Rows from block 6 of a small rotation predictor, named by matrix and row number. Rows with one number belong to one channel. Each number is 50 + 15 x the weight over its row's rms, rounded and kept within 0 to 99. All counts start at 0.
After each channel's rows are labels from the 100 images, of 14976, where the channel reaches its highest value: "lies over" is the class under the peak; "responds to" is what is common among them. Only what is clearly more common there than usual is listed. The data: rendered dice on a table. In brackets: how many of the 100.
# convs0: first 3x3 conv (model.blocks.6.convs.0.weight, 128x128x3x3, each kernel summed), inputs 0-63
# convs1: second 3x3 conv (model.blocks.6.convs.1.weight, 128x128x3x3, transposed, each kernel summed), outputs 0-63

convs0.65:53 37 65 63 71 74 37 67 57 65 58 58 46 42 43 42 41 66 41 51 33 75 23 36 62 37 89 40 34 83 63 31 58 38 61 39 55 64 44 20 32 42 59 44 75 47 28 57 58 13 69 68 64 68 73 25 35 42 24 56 63 54 22 55
convs1.65:34 45 48 61 76 63 30 53 46 33 65 45 40 50 46 36 36 49 71 49 27 61 52 46 64 56 39 68 47 30 45 52 59 46 56 21 54 42 71 66 60 64 57 61 62 53 40 64 43 44 51 57 39 49 49 31 54 37 20 21 70 47 49 56
lies over: die with two on top (50); die with five on top (29)
responds to: two on top (62); white die (34)

convs0.99:29 70 71 36 39 72 22 61 41 40 53 58 40 44 65 38 54 52 29 56 42 46 71 61 56 38 56 67 29 57 51 39 26 55 25 48 43 69 67 74 81 48 61 61 44 54 44 80 45 50 34 64 67 66 48 40 52 59 50 46 37 62 40 94
convs1.99:31 36 46 51 42 37 17 41 48 40 72 68 32 59 30 46 20 64 63 53 48 56 29 60 44 44 60 17 65 28 42 35 34 47 19 45 35 27 39 70 35 42 36 39 33 24 34 77 41 46 43 38 35 38 52 64 17 62 53 52 45 29 65 43
lies over: die with two on top (39); die with four on top (31)
responds to: white die (65)

convs0.116:65 73 41 49 53 33 36 49 68 27 69 47 27 49 41 39 52 44 53 73 32 61 48 71 36 78 77 41 45 47 55 74 63 52 71 59 37 72 36 49 64 47 58 50 84 48 30 39 69 62 53 72 69 37 55 22 48 72 33 62 62 57 26 40
convs1.116:48 38 45 46 42 62 30 45 41 59 21 54 40 65 27 67 41 42 57 55 32 33 17 48 38 28 54 57 49 22 60 60 50 25 66 73 40 41 38 70 45 34 59 49 09 41 43 54 39 48 32 43 32 54 45 47 70 26 44 54 18 52 40 05
lies over: die with four on top (33); die with five on top (29)
responds to: white die (48)

convs0.114:51 60 42 35 63 60 32 62 45 43 44 55 48 32 36 44 36 78 34 40 21 47 57 62 54 61 48 43 53 62 21 45 57 55 41 65 29 23 47 36 67 53 47 52 46 48 46 70 57 57 50 65 39 69 16 49 94 65 40 27 66 54 43 58
convs1.114:56 44 50 28 25 54 36 60 43 47 83 62 37 53 67 51 52 54 55 54 58 38 64 34 32 32 43 54 30 42 48 38 53 59 42 16 27 37 44 75 39 71 39 50 62 36 04 52 81 45 56 49 51 46 26 55 52 56 41 57 69 39 14 49
lies over: die with five on top (60)
responds to: five on top (65); white die (34)

convs0.85:55 60 51 42 40 51 57 51 29 43 32 50 54 37 03 57 46 59 48 39 36 53 45 47 52 35 83 53 36 26 41 48 69 56 52 57 33 47 44 63 29 28 68 10 43 49 00 63 42 35 40 57 61 47 65 55 39 34 63 55 40 52 56 33
convs1.85:53 58 39 58 57 49 59 57 82 44 41 46 34 57 48 32 38 86 66 68 61 61 67 57 37 55 50 47 70 18 59 64 70 55 44 53 50 36 80 38 52 45 63 35 53 61 50 59 56 35 46 56 39 48 50 37 47 41 46 66 48 61 48 15
lies over: die with four on top (35); die with two on top (33)
responds to: white die (38)

convs0.44:73 47 61 35 69 52 60 54 43 62 55 46 43 37 34 28 60 55 83 36 48 48 74 59 65 43 54 80 47 57 20 54 60 75 42 75 30 34 47 63 64 51 68 30 61 33 60 33 45 23 56 33 27 57 40 51 50 43 40 64 31 63 49 58
convs1.44:72 30 20 49 45 61 22 44 49 59 56 51 43 62 32 62 38 34 56 37 33 36 78 37 57 35 60 47 39 70 49 45 38 56 41 31 51 68 52 49 41 45 75 51 54 41 50 20 32 41 49 36 07 79 51 59 62 61 50 27 53 49 52 55
lies over: die with four on top (57); die with five on top (29)
responds to: four on top (70); white die (52); yellow die (39)

convs0.69:69 74 30 65 81 26 50 55 36 65 37 29 28 59 25 61 30 45 65 30 50 63 58 46 45 49 77 36 54 53 50 58 42 43 57 48 55 57 60 25 47 54 49 47 66 56 52 25 54 35 49 84 65 75 74 50 55 52 68 27 57 57 48 48
convs1.69:09 42 57 62 77 12 39 60 44 28 44 51 54 65 34 37 47 58 16 54 54 47 56 59 29 42 59 74 54 37 68 52 66 59 37 41 72 66 50 30 30 59 39 68 36 46 49 48 60 56 49 48 30 60 49 38 56 59 34 50 49 40 63 17
lies over: die with two on top (79)
responds to: two on top (82)

convs0.68:58 37 64 68 68 09 39 47 08 44 36 50 61 47 25 60 60 53 61 39 37 49 58 39 45 37 18 70 60 40 39 45 55 46 58 54 71 37 65 37 62 59 68 62 31 70 68 36 60 36 45 46 35 52 71 48 57 53 34 34 42 70 43 50
convs1.68:63 33 20 67 53 67 62 54 44 28 44 31 49 45 33 53 48 29 47 51 45 86 51 62 43 56 36 33 46 69 55 71 28 43 42 88 24 20 45 43 46 25 59 42 78 68 57 49 73 24 45 34 57 65 58 40 70 49 62 58 42 42 36 72
lies over: die with four on top (30); die with five on top (26)
responds to: white die (39)

convs0.98:69 28 29 59 32 21 34 47 42 61 28 29 56 53 38 74 69 43 46 66 47 38 49 57 60 16 63 58 44 39 27 63 46 41 51 46 66 31 55 33 71 63 46 45 44 62 41 30 71 75 65 68 08 72 23 28 69 31 41 49 65 53 42 61
convs1.98:32 54 81 25 49 45 83 40 57 13 20 69 45 42 62 45 34 71 36 38 44 38 60 46 51 25 50 33 56 47 52 44 54 52 41 53 25 55 57 33 23 60 77 63 67 73 50 50 46 42 48 61 53 52 58 63 25 57 37 52 26 44 44 68
lies over: die with four on top (33)
responds to: yellow die (39)

convs0.63:45 38 27 64 39 55 50 78 37 36 84 25 41 53 66 68 52 56 52 35 57 56 94 26 57 51 51 40 64 24 31 46 30 48 57 65 53 58 68 48 42 69 50 53 34 28 30 27 43 63 32 38 30 53 60 68 49 38 45 25 60 55 15 41
convs1.63:57 58 54 30 44 57 42 38 68 31 48 54 70 75 43 66 45 44 61 32 53 49 23 50 44 43 44 80 48 42 73 54 52 73 18 40 30 41 65 74 44 49 31 41 64 57 32 92 56 56 60 54 27 68 30 46 44 48 59 17 43 77 55 32
lies over: die with five on top (39)
responds to: white die (38); yellow die (38)

convs0.27:53 31 28 51 50 18 73 41 46 60 44 50 16 45 55 46 48 69 52 36 34 75 34 54 23 41 25 54 47 32 28 60 43 52 45 66 51 54 45 40 37 51 40 52 50 51 12 48 73 64 56 57 60 52 68 48 63 35 36 41 39 53 47 46
convs1.27:37 67 62 65 32 40 64 48 51 28 49 18 67 59 72 41 48 71 61 46 22 38 37 61 53 59 46 35 47 94 69 47 65 66 65 57 40 41 67 48 67 47 38 64 53 65 47 49 64 50 21 78 47 52 48 62 47 66 34 58 38 57 69 40
lies over: die with six on top (45); die with four on top (26)
responds to: white die (34)

convs0.112:53 63 40 42 67 75 40 36 33 61 35 59 53 09 66 04 31 54 24 34 43 46 35 34 80 40 75 75 23 49 64 33 41 50 48 48 28 62 52 48 53 43 60 45 66 73 63 34 37 49 50 65 50 74 41 73 56 60 56 54 54 54 44 46
convs1.112:59 49 71 69 61 40 40 55 49 40 68 37 34 68 41 51 45 54 79 29 40 43 51 50 61 23 53 58 66 40 32 50 47 70 65 28 78 45 63 40 39 43 43 43 59 51 69 50 48 46 20 60 39 63 56 45 38 29 67 37 31 58 46 41
lies over: die with two on top (78)
responds to: two on top (82)

convs0.64:58 44 61 48 51 58 64 69 20 39 68 50 60 55 61 45 62 68 49 41 45 80 56 75 35 43 54 71 54 32 36 53 54 38 54 53 50 54 74 60 52 61 61 46 48 20 60 19 56 75 54 73 57 43 66 66 59 67 48 28 43 51 27 38
convs1.64:34 55 49 55 39 99 68 66 41 42 67 31 61 42 46 70 50 61 62 44 43 50 43 48 51 55 66 32 47 52 55 50 53 41 26 42 49 44 45 52 59 44 30 43 36 48 44 56 50 39 44 28 54 67 55 45 55 50 45 32 52 70 47 51
lies over: die with five on top (59)
responds to: five on top (66); white die (45)

convs0.81:39 32 31 53 35 26 55 51 56 54 53 58 20 43 31 46 40 43 48 40 47 65 64 34 31 44 62 31 44 62 58 59 64 50 45 53 31 19 20 42 86 40 73 29 61 50 26 49 34 58 49 72 48 66 50 42 46 27 53 67 46 60 53 39
convs1.81:40 71 67 70 76 21 61 30 36 48 53 37 45 46 22 42 48 35 25 50 27 48 53 59 35 43 47 70 54 34 62 37 33 71 84 56 26 43 56 48 44 64 53 46 32 40 80 46 56 35 59 53 35 46 38 43 45 45 58 69 38 71 41 45
lies over: die with two on top (62)
responds to: two on top (78); dice: three (62); white die (35)

convs0.25:70 18 51 73 45 42 57 52 54 37 61 57 54 66 41 66 27 66 22 14 48 59 52 62 36 50 49 79 44 60 35 37 51 62 79 46 43 36 49 20 43 63 55 70 16 42 44 19 53 55 29 62 36 68 44 61 52 57 31 41 55 48 40 59
convs1.25:94 52 56 31 58 44 31 36 87 58 72 55 21 62 56 21 64 39 39 24 56 64 40 55 33 40 39 46 43 65 60 70 61 77 26 67 43 61 32 32 43 41 22 28 42 43 73 17 52 35 42 50 55 92 47 54 49 45 63 48 51 72 51 54
lies over: die with four on top (33)
responds to: white die (36); yellow die (35)

convs0.91:52 48 70 37 41 65 61 50 68 66 47 47 45 45 45 32 60 69 53 58 44 69 64 38 35 18 72 70 20 65 33 41 22 46 65 43 27 58 57 58 63 49 66 74 59 38 37 40 35 59 40 77 36 55 86 50 44 55 44 33 50 57 49 52
convs1.91:40 33 54 59 70 47 47 72 54 29 62 75 58 47 39 39 54 59 37 55 30 44 18 34 69 38 56 61 53 53 58 38 39 67 78 57 40 76 45 82 48 49 41 56 61 56 50 66 55 64 70 54 64 48 65 49 37 54 57 50 45 81 37 77
lies over: die with two on top (45); die with four on top (34)
responds to: white die (34)

convs0.71:40 58 67 49 69 64 58 38 33 60 56 76 39 23 62 54 43 63 36 26 55 61 62 62 57 41 51 67 41 44 49 21 36 69 59 46 53 66 42 27 76 39 82 57 34 22 32 56 35 26 70 81 64 66 57 49 61 52 45 55 47 58 17 35
convs1.71:45 31 48 51 13 84 50 46 34 17 87 25 27 46 49 34 68 59 53 53 44 81 48 50 62 59 62 66 36 27 42 33 39 27 69 32 43 63 34 53 50 42 51 54 35 63 43 56 49 35 33 41 51 32 62 34 28 65 31 61 52 46 33 58
lies over: die with two on top (36); die with four on top (35)
responds to: yellow die (44)

convs0.93:57 26 55 62 41 74 37 63 63 29 74 47 40 59 69 33 55 71 36 44 54 60 39 46 55 27 42 55 68 83 47 37 46 54 41 79 13 43 50 61 44 26 36 72 76 49 37 52 56 67 53 21 62 48 43 43 33 77 44 49 60 51 48 40
convs1.93:50 57 49 41 19 58 45 58 44 70 48 46 48 42 43 67 24 56 47 24 37 58 28 41 52 69 37 66 45 61 16 42 60 30 16 54 47 39 48 58 43 32 56 52 60 32 04 52 30 24 58 61 35 50 23 70 33 55 49 52 65 34 43 35
lies over: die with five on top (50)
responds to: five on top (60); white die (47)

convs0.123:45 46 44 33 66 37 31 40 64 61 47 41 41 29 25 38 67 53 77 19 40 66 59 50 37 45 38 46 22 41 45 50 49 45 93 46 42 54 68 43 59 39 67 52 62 33 54 25 43 23 50 64 52 53 66 55 67 45 49 74 58 44 22 20
convs1.123:45 45 27 62 62 76 62 18 28 35 76 59 26 78 34 32 33 53 43 53 42 64 57 21 58 49 45 62 41 45 53 23 33 75 62 45 76 45 53 53 63 44 26 47 30 57 32 39 47 44 50 49 38 25 57 31 37 50 64 46 48 32 52 49
lies over: die with two on top (96)
responds to: two on top (97)